{"model": "class-conditioned image flow-matching model", "dataset": "rendered scenes of toy objects such as cars, trees, mugs and chairs", "train_examples": 195000, "image_size": 48, "horizontal_flip": false, "conditioning": "class", "arch": "unet", "objective": "flow_matching", "cond_dim": 128, "targets": ["its colour"], "num_classes": 12, "cond_dropout": 0.1, "logit_normal_time": true, "norm": "groupnorm", "activation": "silu", "weight_standardization": false, "pixel_unshuffle": 2, "widths": [48, 96, 192], "blocks_per_level": 1, "scale_shift_norm": false, "attention": true, "upsampling": "nearest_conv", "init": "xavier_uniform", "residual_init": "scaled_by_depth", "optimizer": "adamw", "lr": 0.001, "beta1": 0.9, "beta2": 0.95, "eps": 1e-08, "steps": 40000, "batch_size": 256, "epochs": 52.5, "lr_schedule": "cosine", "final_lr_fraction": 0, "warmup_steps": 1200, "weight_decay": 0.05}
Rows from block 5, named by matrix and row number. Rows with one number belong to one channel. Each number is 50 + 15 x the weight over its row's rms, rounded and kept within 0 to 99. All counts start at 0. After the name is the row's rms in percent of the matrix's.
# convs0: first 3x3 conv (model.mid.2.convs.0.weight, 192x192x3x3), inputs 108-113, a 3x3 kernel for each
# convs1: second 3x3 conv (model.mid.2.convs.1.weight, 192x192x3x3, transposed), outputs 108-113, a 3x3 kernel for each
convs0.68 106:41 51 39 38 44 59 45 67 60 40 47 39 52 59 49 49 58 34 50 40 58 53 35 58 60 49 64 40 66 41 58 56 43 49 58 42 31 35 36 44 52 48 33 17 27 58 93 73 48 37 47 55 43 55
convs1.68 091:53 43 41 62 66 71 19 55 78 61 62 67 31 40 32 47 30 59 39 53 41 49 43 55 58 34 48 46 27 32 68 61 62 41 67 44 38 41 65 20 77 41 61 70 74 77 58 65 44 46 68 58 52 69
convs0.69 102:52 48 48 44 31 22 31 54 17 57 46 53 55 72 47 30 44 51 29 33 35 13 29 40 68 46 42 38 57 67 64 27 44 55 35 48 51 29 53 52 64 73 57 67 61 33 36 37 76 42 69 78 46 52
convs1.69 109:43 24 45 45 58 65 40 54 26 42 60 46 57 37 42 64 33 56 46 40 49 46 58 59 56 56 68 31 61 43 67 47 48 34 53 22 65 83 29 26 58 08 28 35 57 39 17 56 39 17 30 60 47 73
convs0.70 105:32 09 18 40 51 44 32 47 46 55 57 36 61 34 32 32 49 27 61 56 53 45 29 31 54 46 52 50 37 72 44 39 72 55 61 70 31 47 49 46 47 47 63 46 45 55 69 39 62 44 65 46 42 55
convs1.70 111:26 36 40 45 51 47 80 78 56 63 38 66 64 58 55 59 46 38 50 68 71 36 59 42 29 45 40 22 74 64 36 47 36 47 65 56 72 68 75 45 28 35 26 61 14 39 45 63 39 39 52 53 67 54
convs0.71 107:34 27 36 50 27 55 62 51 42 77 69 58 72 70 47 43 46 46 46 39 27 57 59 33 70 53 53 48 27 55 59 80 33 63 65 58 52 69 38 20 18 26 29 26 36 77 39 55 48 66 29 68 85 50
convs1.71 093:41 49 52 41 45 47 45 38 63 58 27 45 48 37 37 21 49 16 34 24 22 60 58 56 48 51 35 65 62 37 35 47 36 43 43 58 47 31 46 50 30 56 49 53 36 45 59 54 73 24 40 17 20 14
convs0.72 102:40 66 76 64 58 61 55 77 70 53 59 41 43 63 49 49 46 40 48 46 52 58 78 56 44 74 49 53 44 33 44 51 39 24 30 33 15 35 23 42 27 37 46 85 60 46 41 41 46 62 33 48 46 43
convs1.72 090:64 32 33 34 26 35 27 67 68 42 40 32 55 65 52 52 51 46 50 49 40 53 51 51 55 52 56 46 58 67 32 21 44 52 54 39 44 34 45 54 99 63 60 37 81 34 68 43 83 40 00 51 68 59
convs0.73 109:38 36 66 40 50 56 40 58 54 31 23 19 28 57 41 60 72 66 52 47 54 40 54 55 75 56 60 59 64 58 57 54 49 52 64 51 59 60 53 38 49 32 54 84 60 69 67 63 36 52 29 53 67 63
convs1.73 123:25 10 53 64 58 57 60 56 51 38 39 41 39 44 49 64 61 74 59 56 42 56 53 65 44 76 68 54 57 68 49 53 61 42 48 24 49 89 28 35 58 50 54 43 66 32 34 39 41 58 49 70 48 57
convs0.74 106:53 45 37 69 69 24 28 35 75 37 39 63 33 21 59 43 51 56 62 67 60 62 34 62 44 56 38 65 39 60 46 75 47 39 32 59 51 57 51 61 55 65 51 84 52 54 55 48 45 15 61 51 65 60
convs1.74 117:54 36 68 55 30 49 51 68 48 43 30 23 49 53 43 59 55 67 49 63 44 38 40 38 34 48 43 32 47 64 72 87 59 38 42 34 69 72 51 40 74 89 41 57 77 36 78 61 58 55 73 52 08 43
convs0.75 102:48 35 58 59 79 51 54 68 63 62 32 59 35 44 63 38 29 24 49 38 49 33 56 45 59 84 45 72 81 64 50 75 70 38 59 56 45 25 27 38 86 88 75 47 62 54 51 51 61 67 55 43 49 35
convs1.75 103:57 50 13 52 46 45 48 53 74 61 54 56 49 45 39 43 71 56 55 54 43 33 53 39 47 45 51 30 55 40 75 67 47 45 62 53 52 35 57 41 65 50 42 22 95 65 50 43 62 51 49 53 47 53
convs0.76 104:44 39 60 41 47 55 57 40 79 47 52 52 75 66 69 55 62 67 42 60 61 46 51 40 47 39 33 45 50 38 56 40 57 52 32 50 21 32 07 70 37 43 58 50 92 37 52 53 41 37 65 52 49 66
convs1.76 079:36 42 66 78 76 57 71 99 74 54 46 42 52 37 35 41 33 40 47 43 38 58 44 45 70 51 44 44 57 80 64 57 82 64 58 57 49 52 46 67 42 34 61 30 57 54 57 62 58 50 53 37 63 89
convs0.77 104:55 38 52 55 49 78 63 16 52 43 52 54 49 64 55 59 63 61 48 29 25 59 67 48 59 03 57 44 54 38 44 16 70 62 34 68 46 59 65 60 58 46 80 43 64 59 47 65 21 34 12 53 55 48
convs1.77 090:49 51 45 44 54 50 49 21 00 48 36 43 54 28 45 55 32 42 45 58 42 45 70 58 45 36 43 78 44 65 57 43 34 50 49 57 30 55 19 57 45 38 63 46 42 51 41 46 50 33 45 61 65 47
convs0.78 098:48 44 70 63 69 64 63 66 45 47 61 56 43 66 54 53 51 42 45 32 57 49 55 34 37 55 35 60 80 31 40 75 56 32 66 74 51 41 67 39 61 90 25 55 66 44 64 49 50 67 72 25 36 48
convs1.78 101:40 10 17 34 22 47 54 17 30 56 41 33 57 40 59 45 17 29 40 38 57 54 45 56 36 36 44 50 45 57 35 49 67 52 67 65 29 57 58 67 74 48 32 19 40 36 45 39 55 42 47 36 50 73
convs0.79 095:51 44 49 46 22 48 47 47 64 44 51 52 58 61 52 57 55 50 61 37 44 52 82 57 41 55 41 57 63 60 50 68 63 51 56 45 18 10 36 55 67 50 55 69 69 29 18 46 61 44 43 54 66 53
convs1.79 103:41 61 79 51 77 42 35 72 43 52 33 51 48 39 48 51 51 66 51 34 55 48 53 56 40 57 42 16 30 37 40 42 26 58 69 60 38 31 44 51 37 66 55 46 73 44 48 55 59 63 40 43 47 44
convs0.80 107:69 52 63 32 42 36 71 47 67 56 46 64 61 59 67 57 49 39 49 22 63 67 52 24 71 48 26 29 33 17 57 22 66 62 37 63 50 60 41 23 53 35 40 66 64 57 86 72 64 71 38 61 59 44
convs1.80 071:39 61 43 41 62 40 25 72 39 36 32 49 51 37 43 47 46 61 44 38 58 31 19 46 63 60 57 61 51 45 47 83 37 77 76 59 67 61 42 94 53 79 38 53 43 34 57 47 70 44 31 67 47 60
convs0.81 098:50 42 49 32 34 42 42 60 53 51 32 68 60 27 67 59 51 42 67 61 52 69 51 39 71 70 57 34 64 31 73 99 56 47 99 75 64 76 51 70 50 51 35 34 46 55 40 45 66 50 52 49 53 50
convs1.81 104:27 19 22 49 36 57 62 39 89 52 64 45 42 65 42 48 53 38 31 59 46 58 48 57 49 58 38 41 49 48 22 51 33 34 18 48 35 77 25 54 49 74 47 33 48 45 35 64 47 15 57 49 24 50
convs0.82 112:51 47 46 64 61 57 57 50 70 34 35 31 37 40 41 41 43 47 20 65 48 58 83 43 32 41 59 50 62 60 55 63 45 48 64 59 44 11 25 38 37 62 35 49 35 91 82 11 73 72 53 56 51 40
convs1.82 090:58 69 70 41 39 53 41 53 99 47 45 46 48 44 49 46 58 54 54 49 56 42 45 52 56 49 29 58 40 36 53 65 59 51 67 68 54 46 62 49 65 43 56 37 71 51 45 57 45 46 50 81 10 10
convs0.83 103:52 68 81 34 40 48 64 56 42 51 53 68 28 39 56 40 34 53 25 47 40 51 47 28 65 37 35 37 28 24 59 52 45 52 53 57 56 95 73 30 61 54 58 86 52 79 99 44 20 37 45 44 41 43
convs1.83 097:53 57 60 48 71 56 49 63 45 46 45 41 57 54 55 44 33 50 63 54 67 52 52 77 40 31 43 70 53 79 59 43 40 66 52 32 66 40 37 72 49 70 56 39 59 44 54 58 44 69 55 46 26 45
convs0.84 105:49 30 37 14 56 50 28 66 38 56 60 40 72 48 62 44 34 34 52 58 49 59 60 39 67 64 64 50 66 61 50 49 26 38 72 44 59 40 54 40 63 42 67 36 19 52 35 41 65 49 28 65 64 50
convs1.84 106:56 41 25 49 39 64 57 35 52 32 38 27 43 41 40 57 54 63 41 50 49 53 56 51 43 45 46 71 76 79 53 31 43 62 75 67 71 52 50 68 60 58 68 73 51 33 44 41 62 77 69 45 65 66
convs0.85 083:47 41 54 44 38 42 41 38 32 40 46 42 41 47 33 44 44 32 49 42 50 45 40 45 59 61 68 32 17 25 43 37 46 47 44 55 61 56 55 53 61 46 51 66 68 46 43 33 50 44 40 40 39 38
convs1.85 093:22 28 16 36 56 45 27 47 39 44 37 38 51 51 44 56 60 57 43 46 54 22 11 24 49 34 43 49 40 51 17 09 24 52 47 59 57 57 42 69 64 68 47 49 48 34 34 31 51 36 31 58 49 39
convs0.86 096:57 53 39 47 71 73 53 41 49 48 47 46 47 52 47 37 51 51 49 45 22 70 43 31 64 63 43 49 45 50 68 80 52 76 49 45 62 36 53 66 90 96 74 59 64 81 56 55 50 47 58 45 46 48
convs1.86 095:48 94 66 56 58 31 55 27 33 42 68 52 52 58 51 65 58 62 44 56 58 65 65 58 50 50 66 27 37 39 49 69 39 49 73 56 47 05 33 62 89 90 54 69 63 57 92 63 35 55 56 50 38 46
convs0.87 111:51 45 59 58 32 30 46 50 46 24 57 35 59 48 35 36 33 24 46 41 58 46 31 35 38 31 30 44 42 63 64 35 60 36 64 06 61 55 38 75 44 75 48 74 35 58 55 50 53 55 82 66 51 38
convs1.87 124:81 64 65 47 53 40 22 71 57 53 37 44 37 41 49 55 45 50 68 48 57 57 61 49 57 69 38 56 34 44 45 75 47 65 52 58 36 53 38 89 38 54 59 48 41 74 22 56 51 45 46 55 33 70
convs0.88 105:63 58 34 54 42 32 46 52 24 48 59 43 66 25 12 56 37 47 37 46 29 28 65 68 64 54 55 41 56 70 40 62 99 43 41 54 52 51 33 49 42 46 45 44 40 46 66 55 56 68 50 63 78 67
convs1.88 113:55 67 44 18 62 37 28 41 42 43 50 50 71 54 51 70 56 36 39 49 35 37 27 49 44 52 42 55 46 35 56 41 47 47 47 48 67 61 60 55 68 59 24 52 51 30 32 49 47 29 47 31 34 38
convs0.89 105:38 45 21 42 57 72 56 58 56 68 57 58 40 29 45 67 61 49 44 57 40 42 43 22 58 61 43 64 45 46 44 52 62 65 54 63 17 35 40 51 66 32 39 33 41 46 24 50 45 39 22 49 37 62
convs1.89 090:69 60 55 51 43 49 37 63 57 41 34 25 51 48 59 44 64 43 55 39 38 28 44 58 39 64 59 32 44 37 48 60 33 53 66 55 44 59 68 48 47 56 57 59 71 23 32 53 63 71 80 70 52 74
convs0.90 056:47 62 53 75 70 70 66 76 94 59 44 35 60 60 58 49 46 49 33 37 44 41 38 45 33 40 45 60 58 61 62 41 71 61 43 48 44 38 41 70 44 44 70 54 59 39 37 43 35 53 50 38 45 38
convs1.90 046:83 74 65 54 51 28 57 54 35 51 68 46 62 65 55 60 67 59 51 57 52 53 60 70 59 64 73 39 14 32 41 39 33 35 42 35 55 55 51 36 36 36 30 39 28 36 47 50 48 55 54 48 67 68
convs0.91 090:51 53 59 66 57 64 44 66 75 44 40 33 47 39 42 55 58 54 75 47 55 45 47 69 64 58 41 79 56 58 48 69 69 45 58 69 59 70 69 55 67 63 09 30 22 59 46 42 24 40 33 64 70 75
convs1.91 063:65 61 50 64 36 55 43 58 34 27 38 27 46 59 60 48 63 48 47 40 60 48 41 41 43 46 28 68 34 47 57 68 59 31 38 49 66 51 56 70 59 47 50 68 65 43 65 67 61 50 53 61 65 64
convs0.92 095:49 36 51 61 81 65 70 93 75 58 62 45 71 66 47 60 54 48 39 33 57 60 78 57 83 44 61 41 59 29 60 64 49 54 53 23 62 34 53 68 78 61 64 84 82 62 72 56 78 52 43 57 50 06
convs1.92 095:38 35 47 44 54 78 49 55 62 51 46 52 57 42 29 48 47 53 33 17 15 48 39 45 54 49 37 50 66 62 62 55 63 36 47 41 42 41 66 50 86 45 57 61 63 74 61 43 78 52 32 39 49 43
convs0.93 098:46 77 80 34 46 62 25 10 33 54 48 44 65 71 62 67 71 68 47 59 48 64 68 72 46 40 61 44 72 66 33 56 68 42 40 42 68 28 37 37 62 56 49 54 55 34 42 26 55 66 57 50 68 47
convs1.93 097:64 79 73 26 65 36 44 30 28 41 32 47 41 32 30 54 58 49 57 55 58 64 60 65 50 44 55 46 53 55 49 68 46 57 50 53 68 29 45 25 66 60 50 68 13 55 62 64 44 28 24 51 43 59
convs0.94 097:37 42 16 61 61 30 51 32 19 61 65 60 46 47 52 54 57 55 51 42 43 49 59 56 38 48 23 61 49 39 38 12 28 48 41 45 27 54 60 25 50 49 30 57 62 38 33 41 46 59 46 37 63 45
convs1.94 083:49 35 59 38 61 65 58 77 74 41 28 37 39 42 45 37 35 38 45 49 58 59 42 48 49 56 52 54 56 45 78 87 66 61 61 29 65 52 53 44 24 58 60 48 62 53 76 65 49 38 58 34 34 40
convs0.95 088:57 53 46 50 53 38 39 33 27 59 61 58 46 49 46 40 44 43 42 51 48 28 38 35 31 39 33 58 48 48 34 48 49 58 57 61 40 44 43 48 49 56 49 60 70 51 43 35 44 48 41 45 54 48
convs1.95 089:42 41 41 54 52 42 45 36 46 49 49 50 48 44 45 50 46 50 58 76 54 64 71 60 65 51 47 64 63 67 59 60 60 46 47 61 65 71 50 54 47 70 76 68 84 38 32 53 58 60 60 73 65 60
convs0.96 101:44 36 38 61 59 64 65 49 41 50 42 45 25 21 30 36 34 36 30 53 42 46 13 40 85 82 43 46 51 37 40 15 61 50 31 36 28 63 52 49 75 42 29 65 41 56 55 59 29 52 49 26 27 35
convs1.96 090:71 48 52 67 46 27 49 72 75 62 67 57 54 63 46 37 51 58 60 33 28 45 51 47 52 43 55 72 69 49 52 59 46 65 37 32 39 43 75 59 38 43 30 55 58 61 20 25 58 33 45 59 54 51
convs0.97 098:53 49 58 43 70 50 69 40 40 55 53 41 64 50 38 43 42 37 63 45 52 19 39 47 59 52 47 52 62 65 48 50 46 53 50 73 39 53 39 47 50 63 34 73 53 62 71 44 66 29 54 62 45 45
convs1.97 097:53 28 36 34 24 34 25 36 70 57 45 48 39 50 37 58 63 58 42 45 61 63 60 70 49 53 49 51 68 46 58 77 52 38 10 49 61 43 74 65 31 56 48 68 45 47 14 29 17 33 48 39 68 64
convs0.98 099:31 14 20 33 21 54 50 53 56 37 38 67 41 63 54 47 47 50 27 45 34 19 77 34 35 32 66 49 48 52 45 63 68 56 59 64 54 53 11 38 59 47 26 44 35 40 75 51 56 72 44 45 38 32
convs1.98 105:53 48 46 56 57 38 55 43 47 58 53 43 50 35 54 43 80 52 59 61 52 43 42 50 39 34 53 48 45 43 40 46 42 42 75 70 64 55 43 41 32 32 49 49 40 49 50 32 62 61 38 48 71 71
convs0.99 104:46 51 62 47 31 08 58 54 72 45 27 37 47 51 37 46 38 50 63 46 55 56 43 49 46 63 57 44 34 61 35 71 69 21 47 49 37 54 50 19 74 55 38 53 58 76 25 35 41 37 54 52 57 35
convs1.99 110:47 48 14 51 60 76 52 32 57 59 46 62 48 61 64 47 63 53 39 60 49 60 31 49 61 34 47 58 48 26 50 69 55 46 36 67 41 43 30 37 21 55 40 50 47 37 82 33 30 55 36 61 53 46
convs0.100 099:67 70 53 36 30 55 76 35 63 45 45 50 52 38 46 40 37 30 45 23 51 32 24 22 48 61 41 57 56 58 42 51 54 44 51 65 59 46 27 42 53 35 25 44 44 40 58 54 41 46 16 30 36 42
convs1.100 111:61 49 51 83 30 54 35 62 71 48 51 60 51 52 61 52 62 49 55 36 68 46 40 63 54 38 62 53 65 55 46 53 67 44 46 50 54 29 51 38 16 24 65 69 62 29 06 47 58 40 35 56 47 46
convs0.101 091:42 57 49 53 42 62 41 63 52 43 57 52 54 58 55 36 36 42 48 52 44 38 36 41 61 47 50 36 44 17 65 69 54 58 80 77 72 61 59 50 67 58 25 16 25 56 74 25 72 84 58 61 46 35
convs1.101 098:52 53 51 46 66 42 23 44 41 64 66 54 49 43 45 50 36 49 44 38 37 55 58 48 92 99 61 45 50 49 35 63 60 33 47 36 52 50 54 29 33 38 63 73 82 57 55 60 43 39 47 44 33 49
convs0.102 101:32 19 63 45 39 52 71 85 67 54 37 62 40 32 39 57 21 24 37 38 48 18 52 47 40 11 58 43 41 40 49 49 35 59 64 38 52 18 52 62 58 48 78 42 38 36 58 44 39 61 47 48 23 36
convs1.102 104:29 22 57 30 76 60 41 71 40 38 57 58 36 53 83 49 52 50 50 61 75 49 47 62 47 70 47 63 81 48 61 50 34 54 87 51 42 38 63 53 64 82 53 29 47 68 93 65 43 29 37 52 32 67
convs0.103 101:41 39 44 24 23 28 33 44 48 45 46 25 31 56 45 34 38 31 45 67 52 51 23 51 15 99 57 47 39 38 48 42 56 55 35 53 49 72 44 76 75 42 55 64 72 60 58 59 62 23 45 34 80 83
convs1.103 090:68 00 41 50 52 57 61 71 60 62 56 55 34 50 32 42 47 53 37 00 54 60 54 65 55 53 61 67 75 65 58 75 52 41 65 43 35 00 38 42 32 29 37 52 46 50 39 56 63 52 55 40 58 43
convs0.104 101:59 35 48 50 37 47 51 44 81 59 56 46 40 48 28 39 58 47 39 58 50 55 49 46 36 62 67 68 43 57 56 14 63 87 71 62 39 30 19 42 43 43 72 53 57 64 36 46 60 42 54 34 18 35
convs1.104 097:46 30 66 48 50 34 71 45 33 56 53 39 41 28 43 43 46 54 60 49 35 62 39 58 67 41 51 45 44 48 54 52 49 60 43 55 15 70 32 64 41 64 63 71 54 53 54 29 39 72 27 62 57 40
convs0.105 093:49 42 58 53 81 67 35 35 47 26 44 47 34 34 25 44 31 49 36 70 26 43 61 35 52 50 47 48 62 43 65 73 43 34 54 51 43 33 70 29 27 47 55 47 34 82 63 77 41 56 43 45 39 32
convs1.105 075:91 57 60 36 35 54 55 38 74 43 58 50 55 56 65 36 44 57 61 75 65 61 48 53 55 65 48 67 53 64 42 78 64 48 44 45 56 72 40 55 28 47 51 55 45 28 22 37 51 45 28 56 38 55
convs0.106 102:45 49 49 51 51 56 65 61 25 35 28 54 56 51 41 60 35 63 62 64 62 00 55 70 13 73 60 51 44 47 65 96 32 47 74 31 62 25 31 61 25 42 56 29 42 52 43 48 87 67 43 59 83 60
convs1.106 114:34 46 64 44 46 44 30 64 63 44 71 66 38 81 77 57 45 57 44 34 47 38 35 20 40 71 53 41 51 39 42 55 44 63 44 53 56 23 35 66 16 31 51 42 20 43 43 34 52 44 46 73 39 60
convs0.107 102:08 26 66 57 67 58 47 51 15 48 48 39 50 47 41 45 40 70 51 43 59 39 51 25 42 43 51 31 53 38 49 57 42 48 70 45 44 56 34 28 71 46 35 58 66 49 67 48 37 51 57 39 31 32
convs1.107 094:69 79 71 52 40 61 46 43 48 43 50 38 58 47 47 70 77 51 67 53 61 55 32 53 51 63 55 34 39 32 64 74 57 39 50 38 70 50 45 26 13 34 40 71 53 52 44 46 66 78 71 59 07 48
convs0.108 089:38 16 15 47 60 39 34 66 44 47 55 53 70 59 55 23 40 20 47 57 53 50 68 38 65 46 49 50 54 44 64 46 38 41 39 54 49 38 38 45 64 54 41 46 71 34 51 43 42 26 31 75 52 42
convs1.108 098:31 27 41 52 77 39 46 56 40 51 52 61 41 34 35 63 52 67 61 76 41 66 49 57 44 49 37 54 55 36 42 41 43 59 61 53 30 36 83 43 51 37 71 66 58 40 45 35 60 74 67 48 28 64
convs0.109 107:78 63 47 52 49 65 58 69 65 60 68 67 63 52 51 50 51 41 49 55 51 39 49 35 56 70 60 57 50 60 49 41 73 41 59 53 54 46 43 41 81 62 40 51 54 19 34 48 27 45 52 37 55 21
convs1.109 076:24 31 49 54 56 83 42 31 39 49 46 40 40 32 33 41 42 38 53 37 33 53 48 64 52 30 41 20 46 72 45 51 82 56 69 55 88 36 63 42 42 38 56 38 51 56 44 93 49 52 50 52 48 53
convs0.110 088:48 46 75 57 43 52 49 47 45 77 69 55 64 49 45 39 43 42 35 48 34 43 46 48 47 59 41 34 34 19 37 48 40 57 33 41 55 66 54 61 50 51 64 63 53 49 51 39 29 55 43 42 46 41
convs1.110 084:47 58 39 39 71 29 50 45 38 58 44 43 41 30 34 49 39 46 49 51 50 54 58 56 60 63 56 70 58 49 60 53 40 44 70 34 28 51 37 06 40 50 35 00 43 52 50 69 47 43 55 48 28 53
convs0.111 100:54 61 48 30 26 34 78 59 41 50 52 58 31 30 30 27 17 17 43 46 45 61 71 62 17 29 30 57 59 53 55 60 54 61 55 69 57 37 58 35 19 35 28 26 34 72 62 80 34 45 60 47 53 50
convs1.111 106:36 36 34 33 47 52 48 68 62 62 52 54 60 51 56 48 58 56 46 59 55 59 53 49 55 42 33 65 37 64 62 79 72 46 56 51 47 42 70 63 53 90 25 33 48 57 34 65 53 61 68 54 50 59
convs0.112 101:59 46 28 60 41 13 61 43 22 35 33 53 25 24 51 44 51 35 44 47 54 61 85 71 53 76 54 50 49 69 41 43 53 27 24 46 24 13 78 31 26 34 61 58 55 75 50 56 41 52 51 47 28 76
convs1.112 111:38 36 57 56 43 41 44 53 48 38 39 66 57 45 65 57 28 36 66 47 34 45 30 25 50 47 62 71 27 40 54 41 38 53 61 57 28 63 36 40 57 87 59 38 60 41 39 53 62 48 28 55 66 97
convs0.113 103:37 44 32 53 32 26 22 24 15 54 61 61 41 46 62 43 37 46 32 58 50 33 65 72 27 61 54 39 27 24 49 46 27 35 32 54 40 70 44 43 59 51 45 35 40 37 20 37 41 52 69 40 68 31
convs1.113 092:64 70 74 51 81 74 42 40 90 52 55 39 52 51 36 44 42 52 47 47 57 39 54 62 69 66 63 50 61 61 49 45 75 97 66 47 70 52 47 87 79 12 59 89 48 54 57 61 82 62 53 56 50 35
convs0.114 106:59 31 28 56 35 40 66 38 67 38 28 32 30 11 23 55 45 55 48 38 43 76 65 61 41 82 24 53 46 33 41 51 47 67 32 19 53 53 64 42 31 31 41 59 47 61 80 56 28 46 38 37 49 33
convs1.114 125:68 33 56 63 00 53 46 65 74 40 55 50 66 72 69 43 52 58 46 53 48 54 45 44 42 43 47 58 59 69 46 65 46 49 27 56 34 36 35 71 59 71 58 57 29 58 13 42 44 36 36 45 69 38
convs0.115 106:43 51 61 67 44 56 60 47 56 50 65 55 55 45 41 42 48 44 54 64 61 60 54 57 59 61 68 57 25 47 34 45 58 32 47 53 37 39 35 64 61 16 63 44 31 63 41 59 42 37 50 57 55 37
convs1.115 083:73 54 50 38 77 55 41 61 58 56 46 44 39 47 61 46 49 58 40 49 54 43 66 38 62 64 63 59 38 47 61 83 50 63 84 64 58 71 57 68 26 57 53 64 49 37 56 57 54 48 44 55 49 55
convs0.116 105:52 38 55 60 54 34 66 55 19 49 49 60 35 41 59 04 25 57 18 38 41 29 57 45 77 41 45 59 58 63 28 47 40 32 31 42 27 42 38 49 80 57 88 50 37 60 57 41 53 55 67 54 18 29
convs1.116 119:46 51 25 48 48 26 59 66 51 54 52 52 56 47 39 51 55 61 46 59 33 39 57 58 66 73 50 61 44 55 59 50 67 47 58 51 47 61 96 56 56 08 56 28 36 49 44 25 66 44 08 66 51 65
convs0.117 118:60 38 61 60 53 49 80 39 59 53 57 32 54 52 47 53 47 32 49 46 58 47 14 49 57 73 43 48 48 38 56 59 56 47 75 27 79 43 51 59 28 41 59 27 36 53 44 66 55 42 45 67 44 34
convs1.117 133:58 20 26 48 47 36 47 51 41 68 49 45 51 46 50 28 54 48 46 20 41 58 34 57 62 65 62 54 57 45 49 46 16 41 62 35 47 60 34 38 16 59 36 52 44 46 41 31 42 65 32 40 45 18
convs0.118 072:50 43 38 75 55 47 64 16 32 51 48 50 54 53 50 57 52 49 46 55 60 40 74 56 44 78 58 38 45 40 58 60 48 57 50 28 50 67 68 62 45 58 53 63 59 29 13 24 58 49 44 47 40 41
convs1.118 065:52 32 53 46 22 33 39 31 44 26 42 37 35 53 45 33 46 52 51 75 67 57 84 61 47 58 55 40 25 47 59 54 55 45 41 49 62 46 30 58 52 38 63 69 74 36 34 45 17 22 41 34 43 52
convs0.119 106:43 41 29 51 61 65 43 25 84 65 58 48 60 48 46 53 47 47 57 56 55 67 65 61 51 53 50 63 76 68 56 52 65 35 34 51 66 34 63 69 53 42 63 51 72 51 29 33 54 44 36 32 33 44
convs1.119 083:75 69 75 78 53 41 77 28 39 59 52 34 54 61 59 63 61 48 39 35 37 50 35 43 48 33 44 47 54 59 51 54 87 56 45 66 28 22 38 44 21 28 31 37 22 75 55 68 33 52 54 50 46 68
convs0.120 107:55 72 51 76 50 50 60 64 24 51 65 57 44 39 56 49 47 48 75 68 46 39 39 71 59 59 58 50 68 54 37 91 79 50 40 73 54 51 59 50 33 10 34 55 59 38 32 41 39 46 63 51 55 71
convs1.120 087:41 52 48 47 60 26 35 39 50 54 41 29 46 36 58 36 18 52 44 45 53 71 61 49 44 64 33 69 57 43 52 75 46 42 53 41 68 59 92 73 57 46 26 56 46 54 57 34 19 11 63 32 33 54
convs0.121 096:45 39 50 42 57 64 51 56 77 40 38 51 39 29 34 27 42 36 41 31 62 67 55 64 75 84 45 54 64 45 51 82 70 53 81 75 50 44 43 43 46 41 45 48 40 67 64 69 62 47 58 41 43 64
convs1.121 102:72 79 51 75 46 43 92 45 57 60 72 49 63 62 63 43 31 54 50 51 68 60 21 27 74 58 39 48 24 36 32 13 47 38 45 43 50 36 43 46 50 53 37 54 48 42 48 57 56 43 55 51 34 54
convs0.122 100:36 32 16 22 23 00 43 28 39 27 31 32 47 41 54 44 57 34 33 29 51 39 61 41 52 51 38 42 49 51 37 29 46 54 28 57 28 58 52 90 86 63 46 51 40 41 54 53 45 62 43 55 64 57
convs1.122 096:67 60 54 63 99 65 33 40 45 52 39 51 45 45 50 61 45 67 49 51 49 50 28 43 51 61 58 47 54 66 50 53 51 51 22 31 45 46 37 64 30 64 59 40 58 48 59 65 69 55 54 60 49 44
convs0.123 095:55 46 55 44 67 64 43 64 68 30 47 19 51 49 26 56 51 27 66 41 44 30 43 37 51 52 51 42 54 35 44 94 32 49 67 63 72 50 63 54 74 30 40 54 40 60 59 60 76 72 45 87 90 55
convs1.123 112:29 55 52 47 56 60 64 58 66 45 52 60 39 39 51 66 43 40 49 52 63 57 68 53 53 50 47 43 70 51 47 58 60 59 67 61 28 67 27 55 22 55 26 53 29 52 49 76 41 63 67 36 62 67
convs0.124 101:36 54 42 40 34 55 68 48 80 71 75 62 58 55 38 48 34 46 55 39 33 41 35 65 21 63 43 41 52 55 40 63 48 43 14 34 40 38 55 56 30 55 67 32 49 52 37 43 54 52 32 46 52 50
convs1.124 120:23 25 57 35 53 55 46 22 53 56 34 36 48 29 44 56 25 52 52 58 54 67 41 39 58 47 40 51 45 70 39 68 57 38 50 59 24 49 65 66 63 31 60 62 58 65 77 49 46 76 43 51 54 59
convs0.125 099:56 57 64 54 31 64 38 51 96 41 48 43 34 33 40 53 55 57 47 54 37 30 99 66 37 62 44 45 42 63 41 30 28 42 49 20 56 36 46 57 54 39 54 47 48 23 51 35 43 67 41 77 59 62
convs1.125 105:50 70 55 37 18 72 61 47 58 27 41 33 50 46 42 41 47 25 54 55 38 74 46 47 45 35 56 72 69 67 66 56 74 50 59 55 78 65 52 58 57 39 38 62 33 35 43 44 22 71 04 54 53 61
convs0.126 103:58 46 65 48 53 56 60 58 38 51 47 46 46 80 65 46 48 40 51 47 31 71 00 33 46 86 59 47 51 38 51 65 66 63 52 36 58 57 43 56 68 54 37 57 59 45 46 26 57 60 48 56 42 43
convs1.126 099:65 34 60 35 60 52 26 35 39 62 48 61 47 38 52 50 49 45 35 30 54 43 94 17 35 36 47 54 47 49 64 54 51 62 47 55 26 21 16 51 54 52 39 60 55 54 56 79 46 00 58 50 48 52
convs0.127 079:44 45 48 59 53 39 67 31 35 55 52 49 50 49 60 55 40 51 64 62 54 43 33 53 35 47 56 30 53 51 55 34 48 59 34 46 24 35 31 59 59 70 50 52 87 38 46 25 61 67 63 74 56 49
convs1.127 091:77 74 62 47 52 64 26 51 73 34 55 26 44 58 39 64 59 39 56 61 53 56 65 44 44 41 36 24 08 52 42 65 52 28 44 53 37 70 57 42 57 59 41 40 59 52 66 50 43 56 49 44 44 45